Weights of a small image classifier: 395000 training examples, 23.2 epochs.
Rows from block 9 of a small image classifier, named by matrix and row number. Rows with one number belong to one channel. Each number is 500 + 25 x the weight over its row's rms, rounded and kept within 0 to 999. All counts start at 0. Numbers have three digits each. After the name is the row's rms in percent of the matrix's.
After each channel's rows are labels from the 100 images, of 14848, where the channel reaches its highest value: "top examples" is what is common among them. Only what is clearly more common there than usual is listed. The data: small renderings of single solids in any pose. In brackets: how many of the 100.
# sq0: squeeze pointwise conv (model.blocks.9.sq.0.weight, 128x512x1x1), inputs 0-73
# e10: expand pointwise conv (model.blocks.9.e1.0.weight, 256x128x1x1, transposed), outputs 0-85
# e30: expand 3x3 conv (model.blocks.9.e3.0.weight, 256x128x3x3, transposed, each kernel summed), outputs 0-85

sq0.107 096:512507512492496472505482487508463503481499547479540481497508506519515547460496515503503537508512483513501485467492470540460493480497517529467443477472499530499477495502513510499524473491514499454519515485541503459535494525
e10.107 095:501504557477486458506529456524503506517485494496509481542498547524519484528519483495486452482481493534490449495460493456503482527495525478466491495530466503549514530523519507506537498461499497531461512497500492520512481493510536526487517522497460488503515510
e30.107 104:499500507491472466483464450493497524521528519493509499490500486503473568454484524503495523454500505424495457471495487487508489499503499441483525507501494496487520485531495502517506489497478476530560529543476518490535481508466536457515496499513487505467518520
top examples: glossy (100); sphere (44)

sq0.63 120:543514489476481480481501515493504495539461494508478530456512524525497527523511487536515500497527510522470512560493487496491515499510529507539485504617518509490540524486483533494531492526461488517500567495481439508523516481
e10.63 125:427465500490518529513530503527505507461514510535502506528486463554542571496522508523498479484474487496491495508502469509495495510521449500461563506552490538511493503524508510531525504467544503506505519491498511521537518514514490480491508499558510472541484494
e30.63 096:519532502519493505509506490509475499526510555471477504519515540518488466502515489515483469531490479511519511513478510481507521548486507482488503473486522533524492485523536522498498538487519506487469531483534465481512484502541513501505475460475517585520499533
top examples: sphere (25)

sq0.69 105:510481504488505499541496490493548472499536497486515526482501475490487519517550476480469513471523470503509487480538522486544505494526504464515513517468529484498502510539473498474466478503474501521534509486498489475517494514
e10.69 107:456463485469521483509453531491527532474516514550490486505519520493495474496481523486476548444482502504503474486502510509522496492485481449507481478518533492539471459475483504514486466506522458530476460471476495511481468521498498493477478509502534510539559501
e30.69 099:538517495468487499505517487461462476531471504467509509530491550492475488529511488489507484545530498525509478501490538502549483484496500468503535492502527453485439502526474494484508484493494481493506471520481478487464543551480492541504548478510466469500488519
top examples: glossy (89)

sq0.43 115:486535528456488490484534414457462523487498508471505525454527480510500518507476475492476498508492487495501503498513501513540500509488497535493509489516517506527484484483487503517511538502499480501482526503509548485548506526
e10.43 114:545514554516485490527504509467500478523515532517480548524505501486545532503519496486542465519472543522497535493482494501488500510500507492514466502514500496536533486502482521516522518518488476470523485504451474497471481536469506467513487492553551488558540526
e30.43 127:506537525478470469474467465468501510502512546507553520455483514471520497543477517516535523536514518514504564468496499526548501487492536533443523520499484497468528487480536502543477495510484479499503505498549505496519538502481554530513504544563513499513481534
top examples: glossy (92); sphere (35)

sq0.3 100:516513530493522524443524501487520534502534514512484504489504460483526476497508492521476484495487488509533480506523485522528463534554500468473474508454522473481460497506507554498516525457552537500506515515482526450474521515
e10.3 095:487514552545498487531460511489537509509467481508518500481502470501492471504528494528512500503495491547509544455461499505516495513504487552500465463549521493473462499482546514508496479520522497513524461512496483526493463507501491468490480499471504496466495485
e30.3 080:508523477535522510504522506474453530565453510542468475490476515492452476488513490524534522493512472518478490497503496475488460491462544469505543498513521494483504479519559481472523484482537525525471506500548519492489491540493461486493482478482453515472500442
top examples: glossy (99)

sq0.18 093:517465509480518502498479488522506474498512467496482503520514517568503481545532490500503500451505572500488481532478508496515480479518468485497519523498457463462483517468510461471506503507475485528516532504509464510490473470
e10.18 112:470492515507502502505490502469530475543477512492532525505490516441493465491515516530501487493501510494470514519533422482458470496447491500487504501469526464518496504480549544467505524539482492516487535507473467500488486522510453500493456503502482510505475484
e30.18 104:515509498508514487513476473489477494519473521472489506486484518523456529544466573515499500526537444492498475476508521489499514523506528528505533483447500473538463577496492530477506502476470471481529481529517512494510496500528482516515491507514473533472488499
top examples: glossy (99)

sq0.100 088:478495491466477467482511523490526449519511480518493535473526527523492501491531536546524485511492462465467499470440499471507506497527531481455496503503539485503518506518503528510522530484486463470532511486528506516509488535
e10.100 080:493494531522468488473481517559462520541499497496542489533501528502415537503482500484509509457527479542519509516463465499485523493541476537516455528499483547504528511502516484524464483478487542477540517478496548515511525550495488489475482530483504504529487503
e30.100 095:464494499490541475515482500509501512545502470497511481491505509541516492499539481521528504535517454505474530510491465500487530528520532498548519497515580539526520501499448494479506544519492474501517498539503492501508519481512501522508537514516485476525504533
top examples: egg (31); sphere (25)

sq0.72 080:490472530479544489476471499499484471473475526468477476458484507453518534509539500499524494517519574509498521512509474505482537496475488508519487484528520482523549477452480470500492518501552514491542516491512502466477496490
e10.72 084:511507545496516493524485457486484512515540475504501510505493520473465507501500511469511543500491461486496452490467548485513493503509481498527537514468525489502528498533508529509505495528500531494513463493481506490493480544516465510473517476485523492460537516
e30.72 087:504489508477524509514541533505469508486517493510521543442480523541488529546489552479531520478507497549500480461504526490511483501528487468501502526511489514453495504520511504557486487546478448544531507522497470535487504507506531506520488491514507514483498535
top examples: matte (100); sphere (27)

sq0.9 093:490518475507485477481526521492478506487491505486475512494488478499518487515509515497496482485505485488485480531469464488517504549525475523515496513550478533445487506473489517484511513482522492503501504484519506517497541494
e10.9 103:525484531535521470526470533496487499484530518493519518463505508519515477473493474451538503485487501556437495509508467515502476482485444433519487511467541469491463456501507508495465541512495510559535468484476500503488489512509488551495541534470520488490500543
e30.9 103:552473535529518483480504479520473502514527537507488499491506493484547528497479523516503500494521489543499510447529524496525509498486475482519493495472466458459498503515494503523530461518490443544574515522472526517514499482495500546527525502515508512481494541
top examples: matte (94)

sq0.49 107:483497507477480513531471447524553506500488502466470487537494478500549516485528511449485502474502478505514503512484521473491476517473479502494476508502475501483512503541460533536531479490496531554496474504506512503466539529
e10.49 092:482514443501468498473482531519464514484532478495511508487474447538470516470497502504536490499488493503522501521483528497518491504532480494507495524496474443516474568528521473448494496472492518451460538482438481498513481483504509477471512484534505504504492539
e30.49 095:456463469522522522481492507466548426502481545511532479532535514470517495523541490516513516481502522516492507421534500502482498487496490524520532489493463484510467461467483502503518550542507508507501490485500478508492496522463512504477491510498498505526465512
top examples: metallic (86); sphere (29)

sq0.116 104:485477496460492461549538482498477494474499490513534517525467504457493542486477498505461498498482485501482518507525497530491474496504513488535516503476513447476490517462489503507470486495478510533559468522532483474484505501
e10.116 101:500496506509491510483518486522507473475548503457522450513476442461522525496499504502499479457497509497532464537490494495499506514489486493508492438485488480461480533495441494485522457512544485452521511461512465508486521483507488510480529501452522500528507497
e30.116 103:495471491514505507484502464485474480442518495498522480480509450473500526491492504494463448474478488474458501522508452484510509494477508480468486491553458518471522504540519460468494505464550497473477494468521563492483496472460497507472453494487515508497477483
top examples: glossy (93); sphere (25)

sq0.52 103:534509473556491468482521494478465508528502498509520456509522484487456490512527488481472518492514453485539523491510509479525508482510537471464485468526533524546507471485522514504496508499514461517443507482531519493453442509
e10.52 101:478523518516499519509516505495494516450471517522513522504509527492482486526521514473500496488487508538472513468512471514524529527512495472516471442507516528477544466481478471507518486516532477474480507535521529472520506474545513530548489488511490510515545480
e30.52 112:477536505557542488507457499465504509484533496490464509506477462506514517478469492490459516523462571470496501492514500527483523496511510500479480534472515566523488560465521483507502478508493440530555443529522496516506486529528500508496501515509520453510511472
top examples: metallic (100)

sq0.75 090:467543499438492488487501491512497475470478494510467497491478472520516469505523499493480470487498554497497504518510501463534496483519454465531522504502518484490493518496496487502489520504466534498528454505505504514535488501
e10.75 087:492497538494527478462519501478485477461488542555487562487447531538508497504511474463485531490500458459512526501516496497505521530508483505501539511530498511486526502510473538499470471496497459511473454544509495503486465500484482530530497498455555505509494481
e30.75 097:508527509500478524529490524513496535508538493532461479548490476543517472517490518524506514474481521505501469483497487493525475551500475512523470483467573493519485481482485532466513506465478514526523509488490533517512508483504519496523479495452509501482512536
top examples: matte (71); sphere (30)

sq0.125 091:471544529509484510537512505505514507507500486476505500537498459461508501502503489458489513508465471486492510522492554476534477516510472490527459538537544490466496509536501487494499488498509549479540519492492472462446461512
e10.125 098:535469482535545499510516476489471475461500511462503455503495548501450497514528502535505487505515463507465507454530512462543521480511491488510467503490479510507482482545454494496482539508466479525529517523521501521486540514510503521507469518497497471495517464
e30.125 094:507473494479481472532493505520473494516513486498485481480516527526493454494535457495501527523502453487478536489521462483484489498522470488492477552463465512524488444524513486497456493501528525487544473467511464488491497535487487459527493490485536504506479507
top examples: glossy (98); sphere (27)

sq0.58 117:519564510505501480487507515474477501465513493492524496520523499510526480554486534541503542518487495503542529506490470523508527500471473548530496524522496492498526513521478482542515507469490483457462539478513502478527479478
e10.58 135:495508551495521510466528486521465477493546496561500494542497540502504493497530489476508536461524505512496528489476472504485501468480501490495579526482527499530496503493520478485476503515478488511509523519514470504512489493477458489497456481581528480511496460
e30.58 112:523528564473463489483525501475469563484440506505468518489507524515521508531504467527485451549518505516520472538517492473487436530502471532538486505521501557502469493522499502540471509490482492469425475487517502479497535537487481527487478454448477486517510502
top examples: glossy (68); sphere (37)

sq0.41 103:502474495475492510507509512475525477476510485513498537506499519481521517501477500507470531504486469491493499512520512522528508514488515484485464532527485510503481513493528527480493466515479483485485527512512542517483520480
e10.41 097:462486530510522462524546498502479547557495497492511551473529490538519562498488506483525502494502499479476490503516523470487461485474523515545455479482494505472518531524547521524484524519539484489511477494440516466509511568493473456509498511495469515532537541
e30.41 096:523513561511496483535488507528494553488474509490580566464453565498520531527503503499516551512503533499507506505499449511535515505489500463512549502497504508494484526495498517539549483485551500518507510502475521487524568526488539510525507531506507528491487527
top examples: sphere (30); egg (26)

sq0.33 114:519536497525551497553511476507522521536497499474522434487515470510549488465503505549472468548473467540519562517511530492495530513462490520458477495553509506516535501477523509464478496484534476539527508519460500476526511498
e10.33 125:462511487509488514477486525469508510499502515505478522444527483519488469512517475501482493490459530525545541479491452472502446502486509522453476534510532484496458533422510479484465469543499538437457481485522395544479478488489513499500477481520496470489509494
e30.33 103:487450472471493535497507492443527504495485501461499524489474485522503495465497504464500454482508502507533436500496494499532491512522509495502474508508516502469506496528502493506488499510470542523470522472535528463518475497512563501484509494506518505476565477
top examples: glossy (100)

sq0.51 099:510532488557525504490449494514529527484509504517527526515522521543481501479482497458506490495504472506493517486539479519529518507479480524525526495525530522501499487514546491480521461488485530491499517463517498490476506505
e10.51 105:429513507476500518506466475488485500530509498554523498494462508495536483519509474487494500449553444495462491441498510540512537516481428480519485511479490553504465460488497473476479483477462540490538479474532508497488474511487513485476517505535542513511531501
e30.51 103:478514491522447494515548523471459553515507484524447474497478482520486478515501516468517467534490476474493510497499494513530459514521519488516500505501496517512497472505556437515455504504469489539512518537550499529506530502474475503507524480559450520527518516
top examples: sphere (26)

sq0.60 120:505499508477494516469465538503507540492534516505488492485503495489472464492492504469509492485510480484503531516521494477518494509520496544476534461474470503481537520520519509516500474477508466495516528516542455502537449495
e10.60 103:506493520467499523510502475523483523470460478481503502470509456495453501447490457520476496506497494505508500517490457536538538512505491465522483488505439494494492518512539506471529476524498510506511555525528465514498490453501518520517496450472493507477507468
e30.60 100:498509479504472477515497479487546510472495425506534517500515460485490509511463505519561481518507503526507539487493520484471459522497465489496506501483489486490522481517527484490504482509478522477477536513484498559541461501552479481546498505475506485504516476
top examples: matte (70); sphere (37)

sq0.29 090:541495471490499539514510520529474475480485493536539485537477495549494488510499531512503486512441532546493496477510512505520487507518505515453504485459455456463508514508465545482520481493457491494455475496548470505504519445
e10.29 094:505510488486489499515535496501480494494489524434516507501518507490482524519463480510478534534490492504480484473493469472494480527498475476524449523498499471470448482456515504507512488511485526535493520463482517508516498481506502513525491513474504517528525468
e30.29 097:457485486517500506521492508526489484471545472483466487527457491519495534481506489537484465487473497543503507572491462510520456498527511488490484511499522507490556483526524502493506515490442534523548492503451519480516498488483500477511466550489494506480510471
top examples: torus (32)

sq0.81 093:522506478516485501501454515496477533461492498479495509499506517497483469513505515521497490506490457451533509502485482470516470520487472484515504479564497484463487507464502518475506509480537511481503514500561493505493503499
e10.81 091:485529521456476553530502469446533513474490562482493505540485527526497484499520483517482452546567486514484459490480469497518512484435509506481527482506490535546488478540490506524544526493473510486535495498490489523462523465513508503531503466482500503462530535
e30.81 086:522503492431492471476537499503493486490491486529462535495525508488494467517536522454516535482495540502455541468488499555468505496497528534491534503497489525500498509491471506512448474476431495483517433520518477507508500462539473457483516491505515483512541524
top examples: glossy (100)

sq0.124 110:460484452450517480499509451488476507486526514518514491498521483477520497497520538523458506497499478488501473484486483509495510479489514466463511517480511524505502512488505520484477482493490494507459467491505478512474475486
e10.124 115:490539461501445512463471503509440528504496503414517475490498509526501500523453497492519547498494481486483496514526510524544546500491482481494472501455465501471478506502488494464530484485518517510500520503520515529527505523536513498550522507506467545497496525
e30.124 114:507469503504504479484481511478477444530525494532525496486498514467525553525509479452474500478520459547443504490479505475528514498513514498502509551527485519490495570448424507468520455502497495478536467531482496497490488421504479485514494493490527498491472510
top examples: metallic (100); sphere (35)

sq0.101 103:516479453493543474499470504508486448489452506484492500521482506546477503494483496493475520517487518519526491510521521486525493510528517482503508498530463459545518521496465503512465476492508490515515533525552548509508514491
e10.101 103:472507506497504472470553533499545549509483492468493489463476494516489493526555487480492471502525464524494465491503505478494474520527530512478442513530477502496478441508516471545533477463482481506499522509445506520507503475518521484504457537477461498524491505
e30.101 094:468569517484573481518462516501491511494447503468445521506489480488483508456472490506520518501536493541503500490516511523514534506518497512475511505485484474523531477528531505509490485493490488490498537516507494485467483486458488499479481486482468538477506484
top examples: metallic (99)

sq0.25 100:480513485541506509515476490524516499503473451467499508492526455484509490477484516485525512489528483524488480507495482521506483500536493495491481514514527522497507486463448504496461495517448524505500498507539483521512457505
e10.25 100:520506503502511492486504512517488528503532498532477509507469484495462502481482505531504513512530512500482468501487543504513478489516525506513532547539521488543513497470530515536522500487469484486477524496516523542522478493492504515482478516510533507501486507
e30.25 100:508469503466454461506526474519523506574532507505508498512478527488501448521487480468509533494479499529472505490484519529481472528503496489521497512471511487472478515534506514490523530508499523492483479533451457502444491513493505498486497473472535492462478465
top examples: metallic (94)

sq0.40 096:502530510462431507504473513488513496523482461470525466544512530497500515507526498454522503470530508489502537507516504458472507508512515504524454515465504498510538505494508520490491505474500506487480537541498506477539505501
e10.40 101:554544543420472517489456492507490465490455490533476446498481459508514533482488481520518467496483485483528504466497515523494489507504518515518459413504459485516498476514482510493515510528497506493482490498518484501515500479512532482450465517494540516516502493
e30.40 092:483511533540525504478496529458483494497520501482525549509497492483537501463509515484497507473456517481488484555472485506538493502495507480508501501494499518528528461500526516479515535516513533482475496475536456520494486507495500430512472548474484546522477529
top examples: metallic (100)

sq0.5 108:505486459472490533486482467502511521528488511496489465536473524501521479528513534477494502476518536490501491481440521491490486508475508494496491518499513525506500520497518496535583509523513486515511535523462508455479505444
e10.5 099:481495477539506475468521527488495485492495492505502514479494483497487517527537533514521488450485465504487512514475520515500477535501491503488491501460507495558509457493479540459518483483523497444508501505500486512483471491526508496448499525493505482500500498
e30.5 109:478489514511498533488508463500471513502515535464467532492528508501478491519518484534532444522469477531488484479494501456517492471517564531445478502461512457525505466519468526514507508488506468499502461485502526469512492530482498525469512482516525505506523497
top examples: matte (100)

sq0.88 091:500484525513484496540551529477470531468491491497486516497475502478488536528502504521497484491487533484497485517488470545520485474491468480527477489490460539482516515500500468494471511466501449497490492482505515490504438518
e10.88 099:506494542460516539526520465472557523492526481506493491472471540514455537499561499434552486511495503488483483499535496483507482501501516489488503468500499474537496509501482478511527552499546500517540458525491487521509454499517484501565511478512473523464501487
e30.88 099:514508522498515545490505513499449499516507560480563486536510499504553521531525535508561525518486535471493507450472515487543510518459503515518545515467436503516470500509448498492557474474508409516489556482517514527522520486464524538513520509485490527528506531
top examples: matte (90)

sq0.106 109:488507485515534466526472465503526542509504465497505502514495545466529503458568501465483510512470484475509531504533543463531512499514541490479531463527508501521475543536540524471512510536516447500490477477496501463489487490
e10.106 105:455458487541510517509505513502508519530449463498505458473488478488497480514489513514535485468490518515530469487519471492511487507478463484517488509488479463503508504510503452523510502475520499537559475475489517507478499514495498487502501453496472479503454483
e30.106 108:523459498534494494542500520511544487450561480555451545521521472504513485496488503530468495445504504475488482491500498511518452492469469555499515505498480532515491483496464481475511500478501524481453514504489466508500493471475511498510487504472519534514503531
top examples: matte (98)

sq0.38 123:495457497476508545476521484516501509504486527495514511478532502516473468530482479509510467489487512487490457551528483469491510485519496495465498484519462524510473468514512478504507525527480498509508486520533463496460500488
e10.38 116:492509532543527539548482506499513493511519489499537488465474511545496530503529504535476489499517505471523471493498536498536505486530478515485528492567539498583486500472491526502507517526450487508493507498486533498478506509499440450502522493506500534501489515
e30.38 114:497528497445499500492502457509523513496490477547507497539510499463489520514494489485525473473489549500476488492461544477479509498489521481484502491459546501488444452512515487488455553496455481451444490495510498505518484475506466493503522510508545437488476495
top examples: metallic (100)

sq0.30 108:504559510518533499540486490523503477479442495491514482481496499514532514478496476493479500498502508505519486469511521548489489479474497493503474474520548483476539473551475484487543481524473538471506461517501506499514516486
e10.30 100:519480518508491502559466456523498496544461494519461489453533490497456470460508496487480512474490477515492480489456587495507476510484480518487463485488522522454527485505539504471528486465509513502500506478509548491484489528488537456504511451498489499483498509
e30.30 085:476525469500551508524525521481457534530486511487471535471508517466512518495480463508528518490530501501502527450507461467487516486500481460500486481512510509547473513502442502546518497473509470480467462499514508513486513475542467463463507495454478475491523476
top examples: sphere (36); egg (31)

sq0.94 112:510514468495474543477536539478526504527501476497470519524501469516501493479511503469523477485500495490535499495515448511495471513485477549486523498467524465483500505473481454503486502479484499500491537492511482485515503500
e10.94 108:529514514483490471530545521477500461466480472538481470513502507516501488507529521544484509502483530497458534528520516481522496491493509488494469485492507457527450538512489508519515483515456472498491479538496531449486473511482423458499526532514495502522502528
e30.94 093:482491528533529501462466549482535526496505454489512536529516487516450495489524492542473501485522492524503490486544507505492502466480504483511500526518557509482392474483533503507487442529501512502489473510470499497522474490495477488514495516527523510504486524
top examples: metallic (81)

sq0.17 100:506528513571507493465497472497500537501477497484541538479484464543504508499535476515501469521489492517492481471500500505510505518516467495522517544502485514508477475499512474524499502497544499474494502493468511508488502482
e10.17 102:463497529496505496505512486484502463508489513473519519470496540495480499454493503533508514511513511455519517506459485470488540498500510498546494509497497530521467476514451479507470479459476493480434524468479512492522482472528517505510530501535484476476504507
e30.17 089:503513527489517504539501493511519541487492480559493470468526488495505466500489473530509536524476499441533517508502492505515511511555522458487486489518513469477504520500472532467492497512537498510508529545487494497495481530528507526527497511542441470548500505
top examples: sphere (26)

sq0.59 112:483504474463493490504501486464511510513474509497441494536504520495537489504480521545464528445531502477471459502478503490498517510483462484471474438462470507462514526499514498511495486492465519461509509460497484487474506503
e10.59 105:530518459537497508493484474493538461549486513513499464525472523509514523485492498488518494477516530469488507494530502541492499524555466499506521509500494508558513504485503537509509472488504511500517477512466541474506467505498457509508520488445566498475482460
e30.59 106:538507524519489490506517520489518537471482539471537577500499539462492481516480512500459498492442498480496469466521484525493457482484499503494487538507521518530466478501492489514492465483489491513470498489586509503489464520480518499460494500504479525491529502
top examples: glossy (97); sphere (36)

sq0.74 090:481524475475474516511521500485520485475520479487511510503437534487488401481515475461514528469510535494506495475453495488467490492492481529510489504510488504503474531494514514522514469518523498515508468477493525522491519464
e10.74 092:502495497505493513476504482502505490509461485479474525519522457477491476484463534509502468503469458506475513491495469468525521489516482459494488472497505535461454436470511471482497519440500486500447505497534502534510510484525485552504531499470514526507479495
e30.74 102:484490492504542529468523491510492485466488486529523446511500523522510538519473496499477519492487512483504453491497535511491494504495531489508482539469510499498551573496488519503491454513547508476497492534489519513475474518504551510537494463519520482458490467
top examples: metallic (100); sphere (26)

sq0.36 095:525483531515499491459514512493477516532463502491496501471474521532483501527482503523530492557456513530487479494493497491478527504535510499501476454528491528514465456505489473507527468513467443483490479522515478516525517515
e10.36 082:503498496516473423517467468533503521480499540514487522532496509536472563557534492530499486552488536518496470512477536505496519516472519508497541536486511472449536513537496521490511498511552480538499524444552493489471522534490541534484480456465533466493507487
e30.36 092:514494451490537503502501517478491468470523519536498483526516506494516462502458504496495478519457490456470489535486519531520483527474486529508514470501474496495542504511480511481471502494496520492521524500503546481495487523524468532486482510433480448510499493
top examples: matte (67); egg (25)

sq0.28 100:520482504511547494482506470493484487505464513496488503527462522488509469533527487477513510521463534537465508489465474530501504489532489526526505445509514513511481496476499465504508494474470480475505477493541470481457483555
e10.28 103:506491470523491499500477486477525505537536539463551483490506495492536555552559542488465481499479522457524550489493525516503440479534501479506515541502487442474487540499472510506511480468508513528516500487488503461508490467521488507477504505446487503487505507
e30.28 090:490505470458533493540503497518512530507502520536467480499510493528495518553539487511451495514458486501470512497539481507496522472558506515496459457486486471487544485441488503515498506520518526490538482507494551503531441502500490500483486506491484506491507524
top examples: egg (26)

sq0.127 096:531503522452502504446470496487477473533506490510483489537498508493501478481487492531548552496499501493505476472514518488481478500487487533531468536494525518438511464471489454499497486512479508490517492514509475545515503463
e10.127 100:451530492468519518502492539503497565496480494509464585533499481524470518488463489506533507486470488526469531476532511511450457532472537533480499494483463493523503499503448496455464488511516478516511493500509478500506476512461476498448499467458489520485478503
e30.127 091:499515489457502498493533445488492482509469517514534494463475534487510521470469505475506521463488506485522463534460484475461481491517507528449555471515496520519496474496492507506488514493514513473507515481471507468447494512494470477519551451511444499474509486
top examples: glossy (99)

sq0.21 081:520516481480524476547487541538465558533498523483514512506489505523467436547509486517542480510535507498470518546512485514448457502510488489520492497494507577504507499493523454486494495475465495520517511511477472483546488462
e10.21 089:474522493517483496521518481475500446519527457500488443503477525514473460471487477502470515466530505536480475535440501501514548512528474500531408487487484500531511498512489502499531541464465500482491483477516497550493472509515495502494527475448491506472486474
e30.21 096:518496449512478511479501513493477507491457515542535489477504483510507479509444505493509489464435481463494533488445479476501463506511485494521484513460498484461507519491504509528497527517446488485462490508502511490472525539554533503510488482520483483476524456
top examples: matte (99); sphere (28)